config.yaml
dataset: "views of escape-time and Newton fractals"
horizontal_flip: true
num_classes: 7
embedding_dim: 128
mlp_ratio: 6
depths: [3, 3, 3]
residual_init: "none"
Rows from block 2 of a small image embedding model, named by matrix and row number. Rows with one number belong to one channel. Each number is 50 + 12 x the weight over its row's rms, rounded and kept within 0 to 99. All counts start at 0.
After each channel's rows are labels from the 100 images, of 14848, where the channel reaches its highest value: "strongest on" is what is common among them; "colour at peak" is the nearest of a few named colours to the mean colour under the peak. Only what is clearly more common there than usual is listed. The data: views of escape-time and Newton fractals.
# convs0: expand pointwise conv (model.blocks.2.convs.0.weight, 384x96x1x1), inputs 0-47
# convs1: depthwise 3x3 conv (model.blocks.2.convs.1.weight, 384x1x3x3, trained with AdamW), a 3x3 kernel
# convs2: project pointwise conv (model.blocks.2.convs.2.weight, 96x384x1x1, transposed), outputs 0-47

convs0.104:65 56 39 41 49 61 82 30 50 44 59 55 57 59 52 35 66 47 32 60 76 49 49 71 45 42 53 45 50 69 65 55 40 59 44 39 37 44 65 50 41 65 69 47 63 37 56 44
convs1.104:65 45 50 55 45 64 76 39 46
convs2.104:61 41 66 66 50 85 78 50 43 45 66 45 40 58 53 48 39 60 41 45 53 54 58 47 48 50 66 36 65 46 64 46 50 46 53 70 65 67 38 91 59 57 32 47 76 48 53 40
strongest on: vivid
colour at peak: green

convs0.361:55 54 52 57 39 73 37 63 43 55 91 59 45 39 47 65 60 41 53 60 45 38 72 43 55 51 44 53 61 56 66 43 43 77 49 49 35 60 42 67 62 53 55 67 41 69 32 64
convs1.361:59 60 67 64 62 56 71 54 48
convs2.361:41 48 34 40 46 74 55 49 57 40 60 54 54 71 53 56 49 26 48 57 31 54 35 50 56 45 83 61 47 57 48 45 47 59 33 44 80 65 51 41 50 50 73 65 51 43 27 43
strongest on: grey
colour at peak: white; pink

convs0.96:43 41 49 51 37 57 41 89 43 48 56 57 70 58 33 66 42 30 46 46 53 53 58 75 48 64 29 44 36 68 42 50 46 39 56 46 45 46 52 63 67 57 49 43 36 40 55 40
convs1.96:45 43 43 26 36 49 51 44 32
convs2.96:41 44 49 34 41 43 52 54 13 51 70 58 60 37 39 63 61 43 48 51 73 38 27 58 48 79 37 67 54 35 49 63 46 78 57 69 49 52 58 55 55 49 35 63 62 51 56 50
strongest on: cool
colour at peak: black

convs0.27:43 54 60 70 38 76 51 61 49 61 72 55 44 51 47 62 46 33 58 64 47 65 51 49 55 41 33 49 78 54 51 52 55 47 45 51 58 41 46 71 63 43 41 53 50 43 21 61
convs1.27:64 64 64 49 54 61 36 34 38
convs2.27:30 58 27 56 50 63 66 29 46 36 52 64 61 59 46 46 55 34 36 64 51 48 43 59 58 47 42 53 75 41 58 47 59 54 32 26 49 42 60 39 44 44 54 57 38 58 53 51
strongest on: dark
colour at peak: black

convs0.148:39 59 59 66 62 62 46 47 47 28 56 55 71 65 70 76 40 33 40 45 57 57 58 49 38 53 64 63 48 24 44 27 57 44 67 44 37 56 53 65 45 46 40 51 44 36 49 38
convs1.148:45 62 58 64 65 64 37 59 63
convs2.148:34 28 54 68 48 49 48 57 42 54 51 50 53 60 70 47 58 60 63 28 54 35 46 49 50 59 55 26 35 46 37 69 63 43 60 61 74 60 54 37 54 32 46 56 41 55 57 55
strongest on: vivid; burning ship
colour at peak: cyan; blue

convs0.257:36 22 42 54 38 76 38 60 53 45 46 75 52 58 42 48 52 65 42 43 44 56 38 30 51 50 27 41 37 40 35 49 51 58 34 65 57 43 66 30 42 59 44 58 42 60 49 57
convs1.257:65 57 31 48 59 48 32 41 62
convs2.257:52 47 45 68 59 47 40 23 49 47 29 51 54 68 60 38 38 46 42 46 58 53 39 51 52 41 67 48 52 56 25 63 57 62 44 70 58 36 43 49 61 28 61 45 45 58 51 44
strongest on: dark; vivid
colour at peak: black

convs0.126:31 49 59 35 51 43 36 57 33 63 31 58 42 71 62 43 52 42 64 33 51 50 51 40 67 36 42 70 51 20 50 54 38 53 45 48 26 59 73 43 40 59 39 52 72 54 41 48
convs1.126:45 40 32 35 53 30 41 47 39
convs2.126:67 59 63 59 62 63 51 25 51 42 68 13 59 45 56 50 50 71 45 34 34 34 68 34 30 57 64 62 49 56 56 55 58 40 54 58 64 56 43 55 68 25 52 43 50 61 72 69
strongest on: grey
colour at peak: grey

convs0.225:35 73 60 44 64 47 50 70 58 51 75 38 61 59 45 34 58 45 67 53 38 46 65 61 53 45 75 79 48 45 58 32 46 55 55 77 55 72 43 48 38 52 53 47 58 58 35 58
convs1.225:53 52 71 48 51 63 30 40 37
convs2.225:41 49 47 40 38 66 58 32 46 36 60 34 69 67 63 33 51 49 56 49 61 50 39 54 52 52 43 50 41 47 61 14 74 51 39 61 42 36 30 62 35 32 64 48 60 32 27 66
strongest on: dark
colour at peak: black

convs0.158:47 72 63 47 56 32 17 50 55 68 60 50 54 53 60 51 44 60 42 60 42 51 65 47 43 67 63 53 60 62 27 30 67 48 42 53 32 35 42 17 52 73 46 54 60 27 60 61
convs1.158:51 50 41 61 56 34 77 48 42
convs2.158:37 49 50 51 58 33 46 65 34 54 56 36 39 54 52 45 83 48 39 50 55 55 42 48 33 44 49 38 52 17 47 59 44 45 45 42 62 59 29 50 57 49 45 34 51 61 22 68
strongest on: cool; dark
colour at peak: black

convs0.219:38 51 57 51 57 55 44 55 45 72 55 58 65 56 41 57 43 31 33 44 62 60 42 57 56 70 47 61 61 42 31 49 87 55 26 72 40 30 37 74 49 43 46 70 61 55 65 45
convs1.219:56 73 47 67 56 49 44 49 31
convs2.219:30 40 60 57 44 50 62 44 58 31 40 62 58 30 57 45 82 47 53 41 33 71 47 56 42 41 38 51 48 40 29 58 41 49 48 30 58 55 45 35 38 43 31 54 43 52 32 38
strongest on: warm; vivid
colour at peak: brown

convs0.171:55 50 40 65 42 26 29 66 42 35 58 55 53 58 54 31 61 37 46 38 38 64 53 64 57 51 41 41 27 69 59 41 48 67 56 53 64 53 69 38 69 48 39 32 60 49 50 58
convs1.171:51 43 65 54 53 64 52 63 75
convs2.171:48 38 50 20 27 73 58 50 52 62 50 58 65 66 58 71 50 63 50 62 71 37 60 45 21 50 51 67 43 40 59 44 46 61 60 51 63 72 42 71 53 40 54 30 49 48 41 44
strongest on: earthy
colour at peak: brown

convs0.248:55 48 68 60 57 60 59 58 50 57 53 53 36 32 58 52 41 48 43 18 55 48 53 49 69 55 35 68 40 51 43 39 39 42 55 39 42 41 46 56 38 50 75 54 44 43 41 40
convs1.248:57 55 65 60 48 61 71 64 62
convs2.248:53 51 63 55 63 40 48 52 64 55 52 58 18 16 70 57 45 55 55 63 63 35 57 58 79 45 30 44 51 50 53 44 43 40 58 53 31 36 56 56 35 32 45 69 66 47 53 48
strongest on: pastel
colour at peak: grey

convs0.337:29 53 76 68 55 52 50 49 55 47 52 53 67 46 48 43 49 53 50 77 55 22 41 53 39 55 31 52 52 61 58 31 80 36 62 66 44 54 46 51 62 47 69 46 40 47 40 29
convs1.337:55 54 49 72 76 56 54 57 50
convs2.337:34 66 56 54 67 40 42 35 36 22 60 63 42 33 52 36 60 81 39 34 61 47 45 42 57 50 35 59 52 66 57 55 68 61 58 41 34 51 45 49 47 28 61 69 52 65 33 50
strongest on: earthy; vivid
colour at peak: grey

convs0.298:51 70 44 29 61 56 54 61 52 51 44 69 30 34 62 44 38 48 45 67 74 47 40 52 65 35 49 33 44 46 72 60 39 58 51 54 45 28 44 55 25 61 32 40 64 58 51 28
convs1.298:44 40 51 39 49 40 27 32 40
convs2.298:61 40 58 37 46 47 38 45 42 62 52 59 47 71 54 34 44 41 70 47 62 46 63 36 66 79 59 47 63 46 44 50 44 47 64 38 48 45 35 45 44 49 36 19 45 60 49 48
strongest on: Mandelbrot set
colour at peak: black

convs0.107:62 55 48 40 38 48 52 81 55 66 39 55 41 33 18 44 46 71 52 54 71 55 32 53 50 62 48 51 47 52 50 51 60 37 46 66 51 40 72 46 45 68 71 46 42 53 50 66
convs1.107:70 63 65 41 52 61 40 50 63
convs2.107:45 66 50 67 54 48 35 71 59 36 31 50 35 61 49 64 55 69 34 48 57 54 46 15 45 60 68 27 56 35 46 61 42 41 59 48 66 52 58 60 55 48 53 61 57 51 61 54
strongest on: pastel
colour at peak: pink

convs0.14:23 40 35 63 95 41 54 59 51 45 44 71 48 47 65 66 45 52 21 50 63 45 46 54 57 44 63 39 62 59 49 61 69 66 58 49 42 38 57 70 44 52 41 44 39 49 59 64
convs1.14:41 69 42 65 60 55 56 69 58
convs2.14:55 51 23 54 44 70 45 26 49 47 47 52 56 57 56 79 33 45 53 51 49 52 52 25 42 67 49 47 53 57 33 27 71 40 54 51 36 44 69 55 36 65 35 31 45 51 50 53
strongest on: cool; vivid; burning ship
colour at peak: blue

convs0.3:60 79 58 57 52 39 36 43 54 44 63 62 44 39 62 20 49 55 26 33 47 53 45 42 53 48 73 45 54 58 62 61 57 56 47 54 66 47 47 43 71 63 66 58 37 54 68 71
convs1.3:75 62 60 58 59 50 38 46 40
convs2.3:60 45 50 69 64 52 62 54 43 71 51 48 49 59 63 69 50 39 42 49 65 42 46 73 50 65 52 55 53 52 56 50 63 51 68 79 35 41 35 37 50 51 47 46 34 24 51 54
strongest on: grey; Mandelbrot set
colour at peak: black

convs0.207:26 45 74 67 64 54 63 38 22 50 49 61 54 40 45 53 56 66 33 74 59 37 31 65 47 42 59 42 83 42 67 36 48 54 61 45 47 48 47 69 43 64 57 60 30 50 52 43
convs1.207:68 65 65 56 50 52 36 36 41
convs2.207:37 20 59 51 36 51 55 53 48 55 39 65 39 42 27 46 52 53 52 57 62 33 59 61 61 42 58 72 48 45 41 54 56 46 35 46 56 47 49 49 42 77 57 63 43 37 51 56
strongest on: earthy; vivid
colour at peak: grey

convs0.183:54 46 37 64 82 48 40 29 53 52 37 38 52 67 48 42 62 38 37 37 52 46 56 57 58 47 55 67 40 49 36 51 70 56 72 55 59 45 66 53 43 49 52 40 49 53 40 34
convs1.183:67 43 41 72 54 36 60 52 41
convs2.183:47 42 58 39 63 52 51 50 16 52 36 55 64 67 56 39 58 37 36 47 76 63 22 47 54 64 29 59 49 38 37 59 55 49 42 60 65 61 38 62 50 63 29 54 55 28 34 33
strongest on: dark
colour at peak: black

convs0.153:53 44 48 55 58 34 39 57 31 47 59 29 48 49 64 45 61 34 60 45 53 53 54 69 54 41 54 38 33 51 52 46 83 30 46 38 87 41 36 48 28 54 65 58 44 41 44 57
convs1.153:62 79 63 52 53 57 54 42 51
convs2.153:39 27 41 55 63 46 63 40 58 55 44 70 48 35 78 57 36 43 56 54 41 54 50 60 58 41 45 42 67 48 52 61 57 43 33 54 28 43 64 55 41 51 55 46 28 57 50 52
strongest on: vivid
colour at peak: blue

convs0.127:77 54 60 69 44 62 49 61 42 43 60 35 47 48 55 47 56 67 30 47 51 64 49 49 36 54 53 73 60 46 65 43 44 80 61 52 62 43 49 82 53 39 53 49 61 46 51 69
convs1.127:66 67 43 69 52 37 60 42 49
convs2.127:60 76 74 54 27 62 42 37 45 61 43 30 60 54 51 53 57 48 61 50 73 42 55 49 49 53 64 41 49 56 40 60 49 55 37 61 44 63 53 46 51 49 66 52 52 35 51 47
strongest on: dark
colour at peak: black

convs0.25:35 34 48 41 40 27 46 45 58 50 61 72 71 47 52 33 51 42 28 55 45 35 59 49 46 46 66 61 37 53 42 37 52 20 76 69 42 81 33 51 55 57 48 57 26 65 43 54
convs1.25:53 63 67 54 57 62 72 55 61
convs2.25:50 63 42 56 49 52 51 57 39 59 23 37 44 59 46 19 64 35 35 59 40 56 54 47 66 56 52 47 52 31 37 62 39 65 38 21 55 51 48 54 53 33 65 56 55 67 53 49
strongest on: dark; grey; Mandelbrot set
colour at peak: black

convs0.180:51 37 42 55 35 25 53 33 67 47 64 67 46 49 59 40 64 61 50 54 52 45 65 40 42 56 31 40 50 31 75 59 67 66 45 43 51 57 76 66 49 57 52 54 41 36 79 59
convs1.180:52 60 54 53 52 54 44 25 28
convs2.180:26 47 46 48 44 74 57 47 58 70 49 36 57 41 19 40 53 53 57 47 46 50 37 65 52 44 41 35 54 56 55 69 56 29 38 71 67 33 55 47 72 52 43 47 32 41 42 31
strongest on: earthy; vivid
colour at peak: grey

convs0.94:57 50 52 35 52 44 41 39 71 68 47 37 54 47 75 47 65 42 52 49 56 57 38 70 52 58 39 45 70 66 64 35 42 65 43 45 44 72 63 68 62 61 42 71 30 50 52 26
convs1.94:56 39 53 76 50 38 67 48 53
convs2.94:45 51 51 71 43 64 59 52 58 37 70 37 72 38 58 53 48 75 40 39 75 50 78 59 53 50 62 63 75 46 46 31 35 58 65 53 58 64 56 59 32 69 79 49 43 43 62 60
strongest on: vivid
colour at peak: cyan; blue

convs0.281:51 75 47 42 44 41 30 42 54 58 60 43 47 39 72 72 59 61 32 49 34 67 45 48 37 52 58 61 58 79 46 38 53 70 47 19 57 61 32 56 50 53 53 56 49 73 42 39
convs1.281:67 56 63 62 63 69 58 59 55
convs2.281:43 58 59 26 17 49 59 29 66 42 63 72 57 62 67 41 43 28 45 39 39 53 42 44 64 43 71 57 20 57 55 35 57 53 35 33 45 53 50 52 35 50 49 44 58 62 32 41
strongest on: grey
colour at peak: grey

convs0.274:41 53 49 44 47 55 46 32 57 50 27 50 34 45 46 77 58 59 65 54 63 72 50 36 45 46 56 53 62 44 33 41 45 45 43 42 41 46 54 45 53 67 49 46 47 54 58 45
convs1.274:58 61 60 60 65 72 55 59 60
convs2.274:37 61 58 59 83 57 28 52 44 58 51 43 41 47 33 52 65 56 58 55 46 52 42 41 45 52 50 73 37 61 65 55 62 76 40 63 47 41 33 73 74 49 51 69 45 75 34 48
strongest on: cool; burning ship
colour at peak: blue

convs0.352:54 58 61 46 54 47 54 53 50 60 72 39 30 67 60 56 49 39 64 54 53 35 57 32 17 66 41 43 64 53 52 65 44 60 52 48 60 59 54 68 52 65 54 67 52 44 55 42
convs1.352:61 67 61 50 50 48 43 39 25
convs2.352:60 59 42 56 35 75 55 08 57 58 35 52 51 30 58 39 54 51 45 48 39 51 46 55 83 59 65 49 41 56 39 33 70 65 33 57 66 50 57 36 66 58 51 56 41 36 35 58
strongest on: warm
colour at peak: black

convs0.226:59 43 59 58 52 40 52 55 52 36 42 56 67 46 38 63 54 66 54 64 44 49 53 37 23 38 30 47 46 29 55 28 59 65 50 45 72 58 54 56 66 65 55 56 53 48 52 45
convs1.226:52 57 57 60 73 70 56 60 57
convs2.226:58 43 46 45 67 53 54 72 32 54 42 42 41 50 44 24 25 42 52 37 66 68 63 68 45 61 50 33 36 34 39 66 23 50 51 29 51 35 70 42 50 41 55 51 47 32 44 62
strongest on: warm
colour at peak: brown

convs0.168:60 52 58 54 47 67 49 46 76 54 47 46 61 78 72 59 39 44 42 53 37 46 57 40 42 57 35 59 31 49 46 40 41 75 30 29 57 61 46 40 36 45 68 65 64 68 50 29
convs1.168:60 61 58 64 64 68 56 65 56
convs2.168:69 56 46 30 33 53 64 63 51 58 54 57 78 58 54 75 43 38 36 43 48 53 47 50 54 42 65 48 41 59 59 35 40 62 34 31 72 58 29 45 63 54 41 51 52 60 46 53
strongest on: grey
colour at peak: grey

convs0.6:44 37 49 54 32 53 44 73 52 62 49 54 48 46 49 56 70 51 46 57 48 44 48 55 39 59 40 44 60 46 55 61 24 40 64 28 54 64 40 50 54 54 51 43 36 51 62 57
convs1.6:29 65 43 49 60 42 43 64 37
convs2.6:44 65 59 47 49 38 74 67 22 54 65 51 27 68 39 55 34 49 47 54 61 50 33 38 54 48 34 68 67 40 34 39 48 44 56 43 40 46 33 46 42 44 61 74 60 47 66 53
strongest on: vivid
colour at peak: red

convs0.124:55 78 71 49 58 49 38 40 31 43 66 45 69 54 40 35 32 42 52 50 66 64 43 43 61 44 45 27 53 66 47 40 48 45 47 61 51 48 49 44 43 56 75 63 21 52 51 44
convs1.124:34 44 31 35 47 45 44 37 36
convs2.124:55 87 53 50 34 51 33 45 64 39 59 45 24 63 72 42 55 40 59 45 33 59 58 50 49 53 51 57 54 48 66 57 64 43 57 45 58 59 65 57 43 40 50 50 33 60 78 45
strongest on: burning ship
colour at peak: black

convs0.177:41 37 84 57 54 44 48 35 52 40 48 62 39 37 61 60 52 48 38 65 53 33 35 58 61 42 75 51 50 29 52 47 53 54 38 54 49 71 67 53 46 56 54 59 40 64 61 68
convs1.177:44 46 49 47 64 47 74 68 61
convs2.177:47 23 42 51 63 53 54 73 61 52 42 37 65 36 53 32 47 59 34 41 55 59 38 44 50 55 43 18 68 48 63 50 82 40 44 59 45 37 38 39 46 51 52 56 61 46 57 50
strongest on: vivid
colour at peak: red

convs0.321:63 48 49 57 61 45 45 60 55 64 53 73 33 33 50 49 54 60 74 51 42 66 41 48 47 54 45 45 29 44 33 58 47 55 49 63 33 30 34 50 49 63 68 68 31 43 41 50
convs1.321:56 61 52 60 48 64 70 55 71
convs2.321:59 49 37 58 58 54 54 48 66 45 62 41 61 57 59 56 54 70 80 42 71 55 23 53 60 37 41 54 41 37 25 57 35 35 40 64 42 38 36 40 44 73 43 53 45 54 57 54
strongest on: pastel
colour at peak: pink; white

convs0.115:50 48 44 42 37 71 40 49 54 36 49 70 43 47 42 47 46 50 47 64 38 50 42 37 45 35 61 46 42 57 51 43 26 55 50 55 30 39 59 37 43 69 37 66 40 39 50 38
convs1.115:54 53 37 60 61 48 72 69 57
convs2.115:53 47 40 57 55 30 27 58 54 71 47 54 53 37 59 45 42 62 61 39 45 56 38 54 45 37 28 34 49 66 61 50 57 34 57 28 38 55 56 53 74 52 42 47 47 59 60 22
strongest on: pastel
colour at peak: white; pink

convs0.65:59 44 48 44 52 58 71 27 46 50 62 55 42 44 56 77 32 58 52 34 41 29 53 23 61 38 31 37 59 46 60 43 34 57 38 54 53 60 36 49 40 38 64 61 61 59 50 66
convs1.65:47 27 47 59 49 35 44 61 67
convs2.65:49 43 46 52 41 39 43 69 45 49 48 51 52 45 56 37 41 22 57 59 49 55 38 59 80 37 55 44 44 49 87 42 58 52 43 40 68 64 57 75 60 33 54 62 40 51 49 38
strongest on: vivid
colour at peak: blue

convs0.167:55 55 55 44 69 68 48 72 45 65 55 49 34 66 58 55 29 52 64 53 42 59 45 39 62 49 38 52 51 62 45 41 43 59 30 24 45 58 47 55 43 55 66 61 48 60 62 56
convs1.167:62 69 60 66 68 53 56 56 57
convs2.167:58 44 49 31 45 60 55 58 49 59 48 70 59 48 67 47 47 31 48 44 51 51 51 48 48 61 62 66 48 43 60 58 62 52 28 41 70 52 28 23 65 26 31 47 42 59 30 34
strongest on: grey
colour at peak: grey; pink

convs0.80:54 76 48 43 35 55 49 62 50 49 51 49 58 62 66 49 56 43 59 75 62 43 41 33 48 41 66 46 50 37 35 41 32 58 33 44 64 52 21 55 37 59 75 74 38 59 45 28
convs1.80:61 60 56 72 56 68 62 59 50
convs2.80:69 39 36 39 55 52 65 50 66 45 41 48 49 47 60 34 47 51 31 59 46 52 31 57 51 38 78 78 35 42 53 34 48 56 58 38 47 56 33 24 62 37 42 44 44 52 27 39
strongest on: grey; Mandelbrot set
colour at peak: grey

convs0.90:59 64 38 58 41 57 35 60 65 61 55 49 35 74 86 44 45 45 45 58 51 53 48 62 35 31 58 51 35 72 33 38 58 66 33 23 72 57 50 51 66 57 52 78 54 69 35 34
convs1.90:58 67 62 64 67 65 51 59 52
convs2.90:59 49 31 46 33 56 65 52 70 59 33 46 68 50 44 54 57 53 55 42 37 40 63 39 44 56 60 50 29 48 54 53 48 55 56 39 63 64 36 36 52 50 56 50 21 55 46 52
strongest on: grey; Mandelbrot set
colour at peak: grey